{"encoder_arch": "swin", "model": "image VAE", "dataset": "pixel-art sprites of 400 made-up characters on tiled backdrops", "train_examples": 197500, "image_size": 32, "crop_scale_min": 1, "horizontal_flip": false, "translate": 0.12, "bottleneck": "kl", "downsampling_factor": 8, "encoder_norm": "layernorm", "encoder_norm_position": "pre", "encoder_activation": "reglu", "encoder_mlp_ratio": 4, "encoder_head_dim": 64, "encoder_fused_qkv": false, "encoder_bias": "all", "encoder_qk_norm": true, "encoder_parallel_block": false, "encoder_dropout": 0.05, "encoder_inner_norm": false, "encoder_moe": "expert_choice", "encoder_num_experts": 16, "encoder_moe_every": 2, "encoder_expert_mlp_ratio": 1, "encoder_experts_per_token": 1, "encoder_shared_expert": false, "encoder_patch_size": [2, 2], "encoder_depths": [2, 5, 2], "encoder_widths": [48, 96, 192], "loss": "l1", "latent_channels": 32, "decoder_norm": "batchnorm", "decoder_activation": "silu", "decoder_widths": [64, 128, 128, 128], "decoder_blocks_per_level": 1, "decoder_block": "basic", "decoder_attention": false, "decoder_upsampling": "nearest_conv", "kl_weight": 0.01, "residual_init": "zero_last", "optimizer": "soap", "beta2": 0.99, "learning_rate": 0.0036, "beta1": 0.9, "shampoo_beta": 0.99, "eps": 1e-08, "precondition_frequency": 10, "max_precond_dim": 512, "one_sided": false, "adamw_lr_other_params": 0.0014, "max_steps": 5300, "batch_size": 64, "epochs": 1.7, "lr_schedule": "step", "warmup_steps": 150, "weight_decay": 0.3, "adamw_weight_decay_other_params": 0.05}
Rows from block 3 of the encoder of a small image VAE, named by matrix and row number. Rows with one number within an expert belong to one neuron, the router's apart. Each number is 128 + 32 x the weight over its row's rms, rounded and kept within 0 to 255. All counts start at 0. Numbers have three digits each.
Before each expert's rows are labels from the 100 images, of 14976, where the router gives the expert most weight on average: "responds to" is what is common among them. Only what is clearly more common there than usual is listed. The data: pixel-art sprites of 400 made-up characters on tiled backdrops. In brackets: how many of the 100, against the usual share in percent.
# router: router (encoder.blocks.3.mlp.router.weight, 16x96, trained with AdamW), inputs 0-95
# gate: expert gate (encoder.blocks.3.mlp.gate, 16x96x96), inputs 0-95
# up: expert up (encoder.blocks.3.mlp.up, 16x96x96), inputs 0-95
# down: expert down (encoder.blocks.3.mlp.down, 16x96x96, transposed), outputs 0-95

# expert 10
responds to: grey (25 vs 8.4)
router.10:051145150102165133108091147140126137185167116167138142122125147163125132160110126050124145127189143108074112190088151167150102138156080097134183112160165114146132128139119080165123194140078175108143151142104152105062134142104097146078109107180100096136155204080087114163109144103112110112
gate.0:137092084193160149108178074103179117122118164087162149092087113122152094142139106146131121092125057136200150086145103068138096102140121084119142178122187097141150108146151119103115167125112083126132122190166065142139111109155049114116124118108124138130145085135191172140154094144137150192
up.0:147113118150218140112177090078136161123076183120177123081136110153093100150117111101102124121088069122177100078116154048147054141104140083156172174134150094127169149131119167149153129126129112137122128160120122067153107145130105113069140152153099138118150053138157148110163110130131195122
down.0:058139149082142143116130109148131155130130141064153140105149093161107125125121113121129148144157184127132129136079117169126165100102171158139193101183166104089091153175096136128095067157120112204178173099142154090100127133167139058187125152128143122082082144153075072149108142167084146161
gate.1:152138138118134121135168120135092119173150170103118163068162085186112181133120065139165114183156088138208175176157170111127150080099144152150174106155135109105102073080113124107154102182088109156099143116144084122140099160151088082097068094127124153127118133102148097137086130166193160108
up.1:123098126146117145131085118146143119107112106150126112172113155064154085123116166120091141082077169127070071073105067150139101184154109122093104180096133177162143181181122126143120127080151150109154095154093152160101147095124185138169195156122133098138158104149104173118167099078054102130
down.1:111200180169039117092112103176107107144161183103074101109099103122115135149131117153141120194191127089161133221123132149064137064100146140089148126151129068141147143132124130101155104179098145149129130145053121085129123125111159102121161102145077125154112156126111122099131143126151102088
gate.2:138055148138085120138075156132150177115168166150176113125080091144100132172086087127101115153191104137192142146120148119131172084070188123144190151067175116176131131152137138097132132167151176096157140122118133117148122170103065122090118117114079082065112143117182116142099121140115092150
up.2:172142151087149126098175093133154077125105095140151152115189139072109055079141148183108126140095117149120084098130100125131088140165055081173088141192120153077043139118172110184134147133123112127141155155155088167103136110129145132151177125082121124171161127173145115136122165114176147088
down.2:102156074096120070112111158186123191094090142115123131118065145113105138174095119100133218146126130127075096117099085182128175148136128142124099118156158097112094154118109152122156179135151163104180163192081123135107174169070121113120123162119108171079108144144121137047161119144162155126
gate.3:092114070114128087181127144186112135194155118160073095170133127091106087168155083108145107148177129156142139171104079117129140167149154154136122103188125147132116149139114067049098141062165181145101095163162089101116112178116117129174146149138186110117147131119116100132111135099131047147
up.3:162136172142126150087125119072140122054098148090166151073101143161155154097117154155108149116087135108113107083148174156121132088108114103117122144079132104126128096109140198208156133198084061106145166090085153153133158094143144112073098078119062154142099103145127158122146114164140191130
down.3:126162073133142124176127097154155130159165114198087089165132110211123129166152083190163111149168137157116104089146140091075119138131051087111172121109091158119112114084091148096150114114102184130081093095120120172130166124176136150125132135129191159124137166162168071120139085112130133174
gate.4:022147077061129109186078132135063127157140086148179132124113118086118150097194122127130113101118107162101109158141119083174126139143135107108135167086110162171127113151137155187151138207100123131175128101154178115128186120099158141138103185139108145109150106106143135178094178136154111133
up.4:235116182210152133108171110117191124114124175113075135147147140177148097173087136114123137162167156107162156099104131179077148116130132145169124102169173093104126153126105090091118111093166124134083146157115078156122072136141121131119174070122129120168096130165107123082160070124112145129
down.4:024162116089118152102074097099096182137095105145109148095167119141149195085092141143092137132079124093120133101097123122150147196121176136111123145059170102142129126183141115126110119128096192162142086142132149105149176143111177142111122102137143163089156113160094097092145135051137109079
gate.5:169125197117165145091096162089111161086126102106144157098068162152052137121093154140112122150170149162093119160131153123131099135154089151114112100182175139150159104132088164126132167184080099094101099158117126136152092149184072145108118097122136160168111155112152136150077108078178206174
up.5:100128069172091102154149088191120099164129162148120110167197105100194109132154084104154140092106113101168145109121097140121160107109161111144132168080085134102102161134174091131107086067186156158156168093145140113106164121104186114154125163128103089107149095159095138117164145183080062100
down.5:150060114130119147045077174125151130078127123089111163129051170162093169162115128122136152089148153104191130097089138130184114077141098123142154111178151125171127148144114105134134070202108122148112179115108155085106113131170121099129123108166146194119145134138136206114140146071137153123
gate.6:083140154119155099131155136141147107149087182092108065118148158139082124126144110140145156152147121137092145080142081176126108087171068085167145077171085113122129143081080088166132125062127062157099031100131158131081164107136122078121123111096119107133132140113134190159173072135115135121
up.6:098161186114163125125169135151163091163104167098127071119166158145099159131128146149130159137167132136104152069158075180130114111176072096166196099154085139126154152086102079140129123089112069165103044104127172118092179126156109111141129121123124103130150169121139196172169089144103162134
down.6:115183138134180114157154104095172154152103135180086164126149146130132175192140109114147168100071156088133135135068121141116140104100079070131119163087131122147141171152183172153139126147174179093155192172151178115179149132146134108178173074180102137085137095134133094135100152147092124166
gate.7:124097110135165157085179093159130116129100115114184102121084105081125157116115194142082120098145107070121165056123104136135128190146128127144143093121118067141077160200138096092152114076094123141162153166130135132113129118142090162148096178130173142154132140104126140107139031179096155186
up.7:130121089141110131173105098097143139094093137150145127144139133168168074143125110117153138154117162160162099194170110125119194110121124086142166151142126213159151098078062104145100095157163139092110138139138149146150067176113176116113179039106106140067125059134108126155112189093116116131
down.7:136149190126141193130111198134128077150094130057107168178139148086068100120116118105138170162116156171140070186110129132119104116172155105122085152144165089174111154113110091098180125093114067128126161091098183159090159120087142177111165132102128123144079164125124144100116070139165139117
gate.8:128074164212120139180180068127136148134110131091116106165129098096092149176141085125084154120090115128116098105152125179122083182146110103084105191124124134089087159127133165095171167161093162122111173104196104172121155093192119172133146143106130127146101127113129150131065084157143083111
up.8:128159164141163098140076171183145141102174154159166126116129182168142113081161147128180146149124147200189117181103114148155138085124116109117082113142124139103152102124110093105100127141162159131157088073046121107145089141122127104129048128092090087118078166132149126118116083162095052131
down.8:089169153142185157118109060142115114174106098100109121100065144069126139109079120139171098147146057116152105172134183146138140144109127115146085128189120121127125087084134144111106179173118199052107125127146069092190101157140102154130174117147133097161100182134133108139152125159180120106
gate.9:103135105172139160139095093144163113110133120142094190121104162129172126150114097148180115076064135127142172038166035068151108160095146108128131133172121089138104085133085133086103080130111172163117160138161148151126135115112097103165115159101132131144144157186204111121146097154118107184
up.9:170122108131169112178157151123131117147121133110174068149128095161089103080105170106051128194148109175091109112131123150085185139121113104129132121092148189124134173140151115147137091078125138106115097103136098135105129166224139132107200069097155126120157085113076157188093134090107154132
down.9:077077143132142139177233082132179126128120091171069093131118121097126132149163161152109070151137107107144111136154117192071158184175123150094148107130142121073099078078147096130105129133079159146072163106136127147155161147111162158094129112127139163149113151124175129090124121076128062125

# expert 5
responds to: large (91 vs 39.4); orange (55 vs 8.3); yellow (45 vs 8.5)
router.5:082077157114111070087149116194088127119187085181090102168086087178136127125126132130114090064141143119167130136134156127089204104143162090188146145163120134179133140095142108141121097067180141089095125101150101152139088183115117184151099077128102132148143108156129108078139162122088131147
gate.0:137141128092120078137138130127107099141175151151117115114096134091052128159160139085099141195097172130142119192119166116158188149119136133131131056120070098110173129118079115167113073141124151137135177156116102201109135154110073127080131060106106084156161121091143071147149155066135156145
up.0:127138136098116080135155136122117089135162158184117094124105134083066126159166143108113147215088155127149136173106139084151182158109122150132124040149082111121151134138070103147096072145115152111134155159125110199116143130094086137077115059117112078130157128107148084162168173073107105163
down.0:163078112157112098157118149105112140150067183171143127081138097139148173119068140105150109070162109151135104153079125152100095119174123119145157151160152158097096173147139088122136188130116132163127116089101119091172087074123089167144130203209153093096106131152118130087090051138110156143
gate.1:103063120142098140123174092182114172144110112123103073143121111101134094069134122165128098135119169185146094128133109178121201122215162110098075128117145154130109125075087114125162177150104133177138138134144129142079157135120152107153049222112141129133095113137123140121118101150153057135
up.1:134066125113090152133193142160113139124099097131111048147112113118138097098136126135157101110148141149159109080139088199120176108176153093082081138121148125138069097077111098126156165164111151172111129161129172125096170197103173112162037195092158153117126111136115135101136116171144095136
down.1:071158119147119093057114175097177142097162117131217187105101127120119153103124135116148128128126140097100152161134129046145153121058076109154103094158097151125145073159121153134091154108157081150082164125098181139155091121165143182150134132102095144128078188100151150114149131192132141111
gate.2:107151171196036175137076066130170144169107125127112163077106148113073163139171098147135120185117118163102164096161090142133094142144089092089096114077166109069122131093165144165152175143126109138139159151166092111117116110096106078072104142155148168167172146105134150127130123161155115151
up.2:063145165156138131136141130137098089158116181131136174084090125187105119074160073081096114122096138149134052139114106146156100189140170164119080104110144181136141114093168096150120173163109157072134080129138142112108141048116105138184134158109140120188195122172157123099154127093128131118
down.2:139158119105171109099115134146153117139161069128153149149138135093129128081126118162071139104153149163168114126149184170070107123134115196093146107091175132123143093105117153093112147067105103088138115073142094158087200153212114111169151111107124155116063098189163070162121099131075145128
gate.3:081159142132129086113137152148113179099131068154103149105115171112124052101144103110163080177123116134113125182174076114120150131199090118092068129164182105056119171110117072115188094144112161165119149155127130147112140141136133161120101083119115154163150120136122166190149060127153106177
up.3:158084116159157201169094139173133080114119211134130095183171128159124128168127146137094133078143118086168111125079128166133130138087171116167139176107104137169115115167157142076077187095140088129154150100119116113148084151117112054119152136145144124101058123128107098075066149119138160102
down.3:073083141120073084153140175113119141109148155110136127109133179162133133125115085202116162146153115175140148124179132171113102133124087163119039100134155180050103151097136130146144152129091108159096063137084109157112177128123143164168096168072076159126089155134149169187128101126119142106
gate.4:112119179074171135092079114114151099141102068126066126165150099156067114150109117119148164112197126122115129109168147130137128143138069151116147150137139140155105139150141084192115078131175142126182168169140137102112178156127141092134162081113128152175118153096082096159150090060136052187
up.4:109086194136104146104105109130177074136082085163092128141160108142122109155128119096164136113191146151111168124108125149117151152147077140101146130105121162141179145141117081169130126086149136117159143168151142119117210127136135104123153074110119181182158143091082049165129138083125041197
down.4:122145135115164082193097133119128153146146205104140141126161114137125160163094099110114183180105134108099123116102105157164164052081117109065086175149122145127067159153095113081116146057123138138156150180103129144165158078184156166143107131147146074099131157152141146109086105068156125089
gate.5:068144126092128051102105096173118134077154118094071089123076139141148130119141133135158129121138098121136134145081156071149150117123161102179154099155101131152134214113209101164153067128087135147152131101112187106097081075069156164131127151153137075134085074153156130124132152119128091127
up.5:067143120100131061099130088156127113082159126104050081121069144153123125116126149151160123134123093128160101128061165069142155121096150102168150100157116109161134210120206103146158047127094150138154142110089162092102098101078148172134138128162150080141113094152156127125126149107109080128
down.5:154093129166157148140145150124113151182112103144132149134152152134096138161130140130134150142135107100070061086138090137128149128113059194135112082111136185106093103131074121198148191167131160082125093147062161144200105134110150124122141135151114177039147112164190095098158131106099152127
gate.6:095067160185111085113137179162147140147121115144119068163145163151096122085114099078159144103159104166186172160134024075182111114091143121182097167120121150125126093148152062105092157120161147130132123178120128140130141128154100104131148102115081159163119179162146084174157112138157107110
up.6:096073162163114111103147166182147128149124131159114050163155156138089121095098101085160150100158115161183170152148052068181120109097114139202117152118113149123128090144141066095104163108147167126149125150119131128140133108160076085134143095106077157154122195179159093155160114124139088097
down.6:152173109106085114149120171132115053119165162158133204092160132124180120127170135114138075171147165122079088132069195114103131137116119123091170120089148135155128197169129155133099122101094088165118144110115126107131139159139223132127117148134083064067124180144108159142121163111127097148
gate.7:115133096106116097147122115186090081035118174151114142124154166066134168109122099132150134145113127109102091113060181069167178123111183184159116106129084142138151134181104115190084146106173160117145127131111165087173097052053165135124100113125139101109143112142137129123142141109114156110
up.7:127080161082195046144118117079082147138195164103089135181111099141111091135173154114138106126118098136130150136145102090176170117133150110134087146107104149113153146103140118154092079158124080112089110138118107162126185137100118131136148142138092143145140093121201153178204102111201191142
down.7:085197083152094130148095129206105054112047116135148112062140148123165128135156121108129111104195112164128110115138107134119135141150046086145132138155141169094101111143178167162146139104127114161069198169112110053142079097135120137134135116117119126166100147132144108119114155152093113172
gate.8:092136096116187117074095076162108140144075150119109137110126160174117112155145125130138135174123140151120118168184111160184168147127047091134164170103109086072151116158143122107114124112128115153120051127115152127096160155104076094190056152127140157198151094076175141143131102149152128082
up.8:150112124174135096187143173093159159106171147124141108128097159031138128136076178138163107099105128064163156203104111133132131114156152099105108065158118073132129103134114148124171126119117133101143125060115086189164153147093128132100123127121136100137143127178071138166051110146174155167
down.8:136124098114087129124103044114115102188152113178121137097190105150144151119078115091191082099116136089179086146165170156174144182113107138138127163102173138110110065204173111148103089121137117115053133147127087139101117145136157107114167104137088143168089119180110100165159134170147140136
gate.9:146103152114163166110098151129185159100119087107128127142156076046156164116103211161131085157074146118102152069138116147163193164124137103162139185208128073120127141140136090107092078147101113178154126160116101123118178120114128141101112121119132113154133122119167197089113088078151129113
up.9:100149121147098111141181103145111082163132169161115150138107138188110094141146068096082148091179116130137118175101113113116085112136138133111090078085126178135117139116090139130162161115171131094074150071126135143098061185146090077171156137162095130082175134095109046167142169190111122130
down.9:169118120132067152106131107145162107150066131182117122167176131081201150117117138136092099171076117137131138087122104152160125148095142190163156133183159106113103136095140140118121112110145112163111135065155132115201162109136097145081106137141125151168057138147043143058085093150170131120

# expert 2
responds to: orange (39 vs 8.3)
router.2:133122195098084142072140137134098143108143126151112113119159094094187190169133107101116119144171155083111109128097086111150142128182171176096132106158148164077109127085090128077103175135165064179105121071179127097137104181098073135078097118112096147099106137123099173177122172147097123102
gate.0:127137155146091132146115077099103099135112110095149093190151129102144112125177106121120130127095111078148121210104101166161122107140117079156163096135106094099081086124150129154181121108104149080141097131131096125146053111114097129124178158163175124191095150129038165177174068164160160135
up.0:072105182123103134113112067153112125126104130150115116217230081126163045116136141093165097133162103134129104153124116149133149164091106120201108114117101133098126103141147128152124157109142198131133097165118081071153083126118140067106108096150165093125107181101098121141155131114171114163
down.0:146164175177135095124100164138135119108200154162101123106077159151167161164098112110120127120123116123176144121109074149106165190151136121121122070193152090146151125135076128074104149134154096154107197072072136114154203137116145136131170128061121163081095112093167174082127119109105111127
gate.1:155071129143183121135085095123135109124122180127190100124135059087142096173074142140160153179124108140130123073168176133132093162111112112159168119078084129099153153096185170189125125145100178080118172113101172091123084089130177119115130195099144115153155101188129163157123107140133152142
up.1:144077105165107215124115139175101143083135216148127119125112108128128094175084194109162118203109080131135090111105173131169127171123108092152168169057100093070152111099109140157123122155106185098149176109168167093101115144141180097152121127103109125142116115131138105171140098102123114137
down.1:067128092178122134109172124131126062130143067098167098117118133127069104086171174109109102142189085092108129160132124073140142088106112143156126144196100114171152144124155113129145117176089167149200119162095116126102088167118130158136132170190169118184126129083106130173158152137130079180
gate.2:113134061120158126156145122131128108110137118090106157140041171150152098079067123085141136119126111064110154147127127131116111133104146176142146164093073112182135111138135126070106102111155142135107116149134127112091201108139072137132115124160174088188229144108109109162170149110145202171
up.2:161172148195146097151063059109132143128063145123157097150165153119134097178117121120099113186165170155138149122153187168129101128140112125113123099149177153119123176134130131114147123155056157100153171140168144120137076091074103145097107154106097150122040092123148145150095124072109100070
down.2:090123143082182132090149145109194113110175102078067149155065107159174165120120177129116136104139077151131053141086085193122165125131164139114122138135155120124108128118144167112088119063165082121093078112112132095163155170158161113152158064171116086128148172128146122141119109123136195141
gate.3:156115181150144110092077143166135099163134142127179089084085124158115088081078175163129171167144101166159079132104141138153115091164147168048166188175173091155082124103114137126152097138067132126115161116118107095168090102165123082143124109120166102182086094113125079171159131134158134129
up.3:087131092121108107165174110092112134093147134115102156156188118101133127147188102091113080135134175110077163181106117146111126170071105059186088105088074126121204100135129122150120177111164151176127097116124160176112104141130134207108123165155154155096167175115075125108089160109111127123
down.3:116177124079145118153133049127140128105152125112153096110104158141156092139127131189131121108161119142138140103069111113162099105151180139160146130169118064198058138117183110154177182123121182110085072078100130143106164129170089184121076108161129084190120085149148101152116107117140119100
gate.4:086126165158132139154181133094168117126068163106098104120173106072097136119123159163093135115107107122096185125105100129154062131114093129139115135104123078118142082077172124114143190107127186135153144132165131074066159106143140103152129136160118168115222116125129154057135179194165149144
up.4:175094089115123160138113123163071156132156099181099118086129140146176110131129132139124135093164167176118091123081133084158156115075202125167102117131154153144157132167072161120110109150143105152128094142062156187134167110095147211052107105116132103135045141132126175155106102158119101114
down.4:167116120058172151052175143149195149165119130180065108174094127104116103162130173140123146170109110111164095089119121139128167164171141102171152112115125108095171146129103120151115147168120083119092150131152150108086142186144075062140128129109138121087061138138175086082135144122061145121
gate.5:100167148147162089101097098108143096141139175092142098102155167128054119123139159088123122178069139148096161125213133123100105107136152075080127091076161062184055101191161128112122160123088182137120122136093144105170169126170098097129143154145171122136132150146111085145118139105137104175
up.5:119189140124137135070138122113173156173139111098141069125160149120106109167156162103085053147107111113077152074144187159115120103151137114105050099089212098176119119098098147106118158162124169140096110141102149114129159140160147169081121148102115092153159082093151190127093067108129141124
down.5:128180146136140176180166128080127078070101128152143134021118136151111165169143136113171106094143133127149141158141125105128203139095108092178120096118122097064120140085137121182137087117114107110143102095080132187141087157085151096183104126130124056121125147156113165138141122203144136118
gate.6:161158144113148128052163135108123165155087148124074168140125172151105129158131167165173104122108110138135101147052128169107114095146095082147106035122100122124094110145092157103170138082129164153102208138103145057145154163133148127133151089119104134100136136096123096080157202111167107167
up.6:098124155156127221064133119153144158126104136152015156142150146172130123142066156090095132160174091156192118070095089118140117153146143161146102116103109145064080111139103139152135108125134114126153156168158120117109146152138092108115136024160136124110097106144119133110189121112125105146
down.6:091135082143153150111087167129126175137141090083208112135138134120096127104126079091116159101103183107082205109143142115108132095093152099166170078181073112092209103088118131115116126143144080139114151072065144145146116101145142096126126115199183152160150141124128134096103176161122157113
gate.7:088167132123186112121092104113104027153099131111100127080122155117062153124127139138116172151112128143137157136116091129174104112216080121115123139059111142116133141086164130094178068145098099133172126133182118082103170089199109157179144133139110102167191145123120104132165156106143124134
up.7:157062127065104134161129133120081102115169114123133128094134120078117120159093149156097138108135150106108132114121145111144125158163049059155166159105174141104159137114132105141074082107170137160225143140104113175152149185114192166150092095112128152098186135127072173127116149065131140103
down.7:169117125126143117159119128128104099134144071146069170147119162132147076155105091129142139139151145136131081036137108084142136130116104121100057108166103125177084138137125097125153134073159169177152172157155063150161186206113119098091162090133079129172115125137113166082178187126117131106
gate.8:118169136164149117136078115152135111121076115131120117104134122072086094142224099150138210182099114097139111101157127112153089153113105101110120133139144112125124127165119152070122119163107164170210126164119101120076158116203074104176182101168159104181129093141097126098140150172098115149
up.8:124127128041068155142158167145101162138173158094092120205153142181069110072115108134106056090100157126087127178121137155110158148124072138132137095102101139159152157141119114078155131127133146135099142086067165117132147170157131105174140157138125120187133111100160129158156102097185181100
down.8:133147184138155145081175130149137155181088149096042110187093090151153127159104149125107082178134125117139138083082105061078168132156115108138171099150126038138089120104120089116071160122116143128105081146149173106096118154166158077074133159160073109106127116159146121149140118126098133140
gate.9:132108088159093125126146098149114109130104107178128129146146152165124071120099098115156112112131081133112113065189140103075156141096108177046166125113138157142139194164080097048137120101108135131104202135160124133094116140159147141177182211065132118122156156119108148137135155144125182097
up.9:168080135121174115095082185128115163136093165076091166080127146130093191112148166158099130151139157086162140149130110175143117122140131090186142110136130077124135049098152145155148099127089122185191088120068106123157110141158113082095040094126132142131142094150128133148134109119167137196
down.9:141142176100110095135121154149188124120141148145110139127118114115119167143043095117134110115080111139112132068137082120111185121125145080077119182110161150120147147106130147147143100115086164084098169198119082114110206189170159170159107166109073074155070138133159144142067105099154113135

# expert 1
responds to: blue (44 vs 8.4); purple (31 vs 8.4)
router.1:106103139160088106131207134133173094083177087147148141088117159185088115132055138148115158142105136073163114087066106120165132151122193154154133113115103146102143119109122114140140121140152150161130078099157143162087122074126098100188095075124153092078123167179160092145154103101066096100
gate.0:161097131137102116127128098175111118125135101070143168087117123098094125102104140132158154109181164106110138086185106151126149089143134125091168157072077107094121090158134182164156182100126109172139112174147106140152105066133119195199115155091120066164148070099160178074071147148141138134
up.0:136146125072160170102108178080096184095116140200104081158152102153099141102180134079080110145128082146117126159121147093105130166142130103171139092167164135152087153080120068090118152179121156079124139145138115118096129161117152100063105106155100185147139131208135082139111143117159172083
down.0:111128143122138148119134127134172066186127136129131130172051136129160155088086066141168083146096096092139114124155106147146087090181096160097158132179098139120142104118112132130205134170114163150139069118113147171157104123212172138142172140107151053180124122100101137145116112063092107150
gate.1:175125149124148139115112099122174087120053094090196115111160176128064165176142098154137069069107106087106088128098183084186154171101092120125148150086122123131146148153142112078108171103114142142157136170185158071097153138114075123151169089123104109150076116126126164151117142131166132088
up.1:193115149124141123092165132099157101119060121086217108140142169113078183192130125153124073089142073057103107120131185071170164144085100141164120140095100136103131159165134106132090173090109124154179110165142160078105154149089092134128138120115113115131088121104139164177118118111143149094
down.1:177138129162157130103163145148127114115157181149131119108112098069125095076148176099076133081138160176132170136113130111101084106176148152118069170116123153066143130095065130168173072141130050132141165101124124180136143163083120115093072110139152186148179158131170093111130137093087096125
gate.2:087108157186136158112139095177136196105100128105107116165154122075012144133123081133175090079147054121120159158130127138152166177138078080098132116147138104131108166100118120130138172157082097123126141189152091137129136115092128113162151109090171145139110132114118189164145094188134142153
up.2:149181095189137139124166097134098131131161140113193178122155134128117160084098134152129128072199180167126090098064106058094096152099110124107133098137162120159138138079203111148156155104090104127076140170114094107130156106107196115130169074105150119118074129127147155099112112134114165180
down.2:132110178116152119122151157151105155173112084033151141160177143124106102132077092193131125107170114098145098124163130154073080089126123142138128149132175118054138129095092145061091089181141100191144142122144116154156114080139129136073131179147149067097146138170158114106150088166130166128
gate.3:109225151127160092166167105112100127132117131068171104173104107137099108181132129111137097095117120141184083121120160196101177128063110057160124149139132115108120199154102095092151196115117187117071124148144116080112088116115134123098119120153148082109096113120152156121117136080149168156
up.3:127167162147150107139121115083107085164123106089189102122117138155086131107130112103166111121107098162224141102086193186096175125115112117115096145143128176085122196170123115169137168101119166099104094186150137060057092115150147123134136136126150102087077141116142131126094120107125147202
down.3:110120164130091116153145137141138112136140089092150147136114117123137154182169117105111152069164129081098102115055174117113142200130129155135142137167183095166142190193146112137126090130181077112125107074160224133097104093093112098103164104059111126167173133132083143098097105083123130130
gate.4:141126217134154185111140139158116104062134124144095206150077171092131115117181117139139186152142084119067138104117123145151117096154186094091132162121180076122123126121119091112149105110087037112124167156148155088096122123080093162134123145128139135144159126080074153183144130149149157121
up.4:176139155115164141112125144149139099071107153117131166130112149128174110136140106128102192099161111090118109143139132110137158118138099123156165154109106132107069167142105055117158100117136065130112124104161216123100201105118122103139127100078153105124106098065058175188130134187132190188
down.4:084139096089130090126115111122131141181119102032095095136169090130135130118140100124149155139097132127087139126073122101114105196111149179197132149125093156117136114117094108165133144147185111208064119091071115110138137165086175154151133137123151187147132154203141133162166101116146071107
gate.5:119165178076023140189113102125106111157157159070154155147109145083087127158145156134109103171108125172175150197130189098197119112177120150120121132114138091108170151124081150111068146150126128120107086138137111097108145117132141132076130115142155084141100086118156170166143174084131087111
up.5:146120107173233137052128125126118141092105098205112085128128147173175106091102102143141152092131101073080099059082084142111154159067124125149126134141111153118100108109190121127182117143115113137143168139126151130151104129158136119173099125102090174102164152134112111087131100191157181145
down.5:095112035116145165176084107146163163128161135139075137142106151065117151102064114136113094141112076103136188106206136115125103188145141127136140173153135108113100109124146133099113126127100141162134160077140123170124171115139081109133197143131185175172078093147128151132074108110139183089
gate.6:085140136173163158107163151128192152148122109101081146098168130147078121166118128129101134146188128173122086098142193168066186111132144135136147102169119108137142063191087133080095158099099112144165146129128151079122155101132058101146160120123111181183092075116174107171093120154123096133
up.6:189102091094102129122139130118098075157097189138147102100144198160213095090134123108119112112116109074118150138117085120185044128136069111132145118088172164132118113064108100164167115155155118105079110151155131154133156215124149150100109126128130139090166146140084137107161096118106150170
down.6:095150138145144109113162104112086114214150164148130109140099143092067176058116127108108140121173140145120109107130134183103167189093122156116168169141153145109070097073113075129094126140153144204162185108095137128074111047114143146130115149098119118110135155152160155079177093097139135099
gate.7:133072204116168141110142151122152195172130100059083156139107130119097088148155144112110121146142179060152106154139076096123120115103125123115126111121084127127090128177109168163101143143091123117153157137118138141169196059117131128120132135121088177113167103068124073184177158066125168165
up.7:103106180106163118115113166099124207142152089069126152129135135115093096125163094110117105144149166089170141132146094104111172111085102098099131120111085112086104083180138155177127137159089128141171177143101162118143163067128155110128112130103113171103181096078179068165183182092152183148
down.7:123088092154159135101116069129082117114127156157102126150147101116137166139048152030151101163102093129080127089124115152106118129098144162089168099106140162160117142122177131098126192072161114105117198145194127116164150153133082130156087117119093150146099139125152143104149188205139142166
gate.8:206173105055180117152104086139091131146095153103149114155152135073123120123148120055121069124105128148150122145138119120142141151116118115098123149124156046055145117130129138075124150167113128128169138095165109161107178202117135104183109122137148149156092072154091206118125164135091089144
up.8:164152110081164168108164132157087137124134170144114088144153113105209095111142113080162096107119077070109104199121166115112153131089098155080134204113183121052109099089168116127155136191122157131151110103171085126098097164110118123092137148105164185142121118157135140098135150132093140181
down.8:197147185151124126133055114210096131076124098122164141106129133104086190135149167103100124151092134177159092088127070128159126174153113146145158083060111119153114094119143152160177115178162076148126091131112137072146144160133108125150096187123137091096157107107120101088144091181120150109
gate.9:128097156186136165112112200116229096126146130104127093109105133084115118132166133123127072113133063138177093149118095146117188122144134132109131150142141132120169160180124145060094153077115083132203172132132148102118132095163117098076176117145057148185095091095140162117134142117108126152
up.9:177115111085163090170125083158048182121118152139160162154146155147138143080086142109102157165134175117073175157127132131173086109102076052171140106128134140104097067091159130167119109135093158119069114120116083170144137185119138136147076138127147102064127139150093119176134095161155142145
down.9:127129136073165154137153113115144134104136119114149115105090125127080160154175166149133129116140123133162187117061133099084217174110135099179118173088198094115170139089147094109157080113155150159134107165079117115089124054090097167119117135178170100128101149156064123089102153159093116097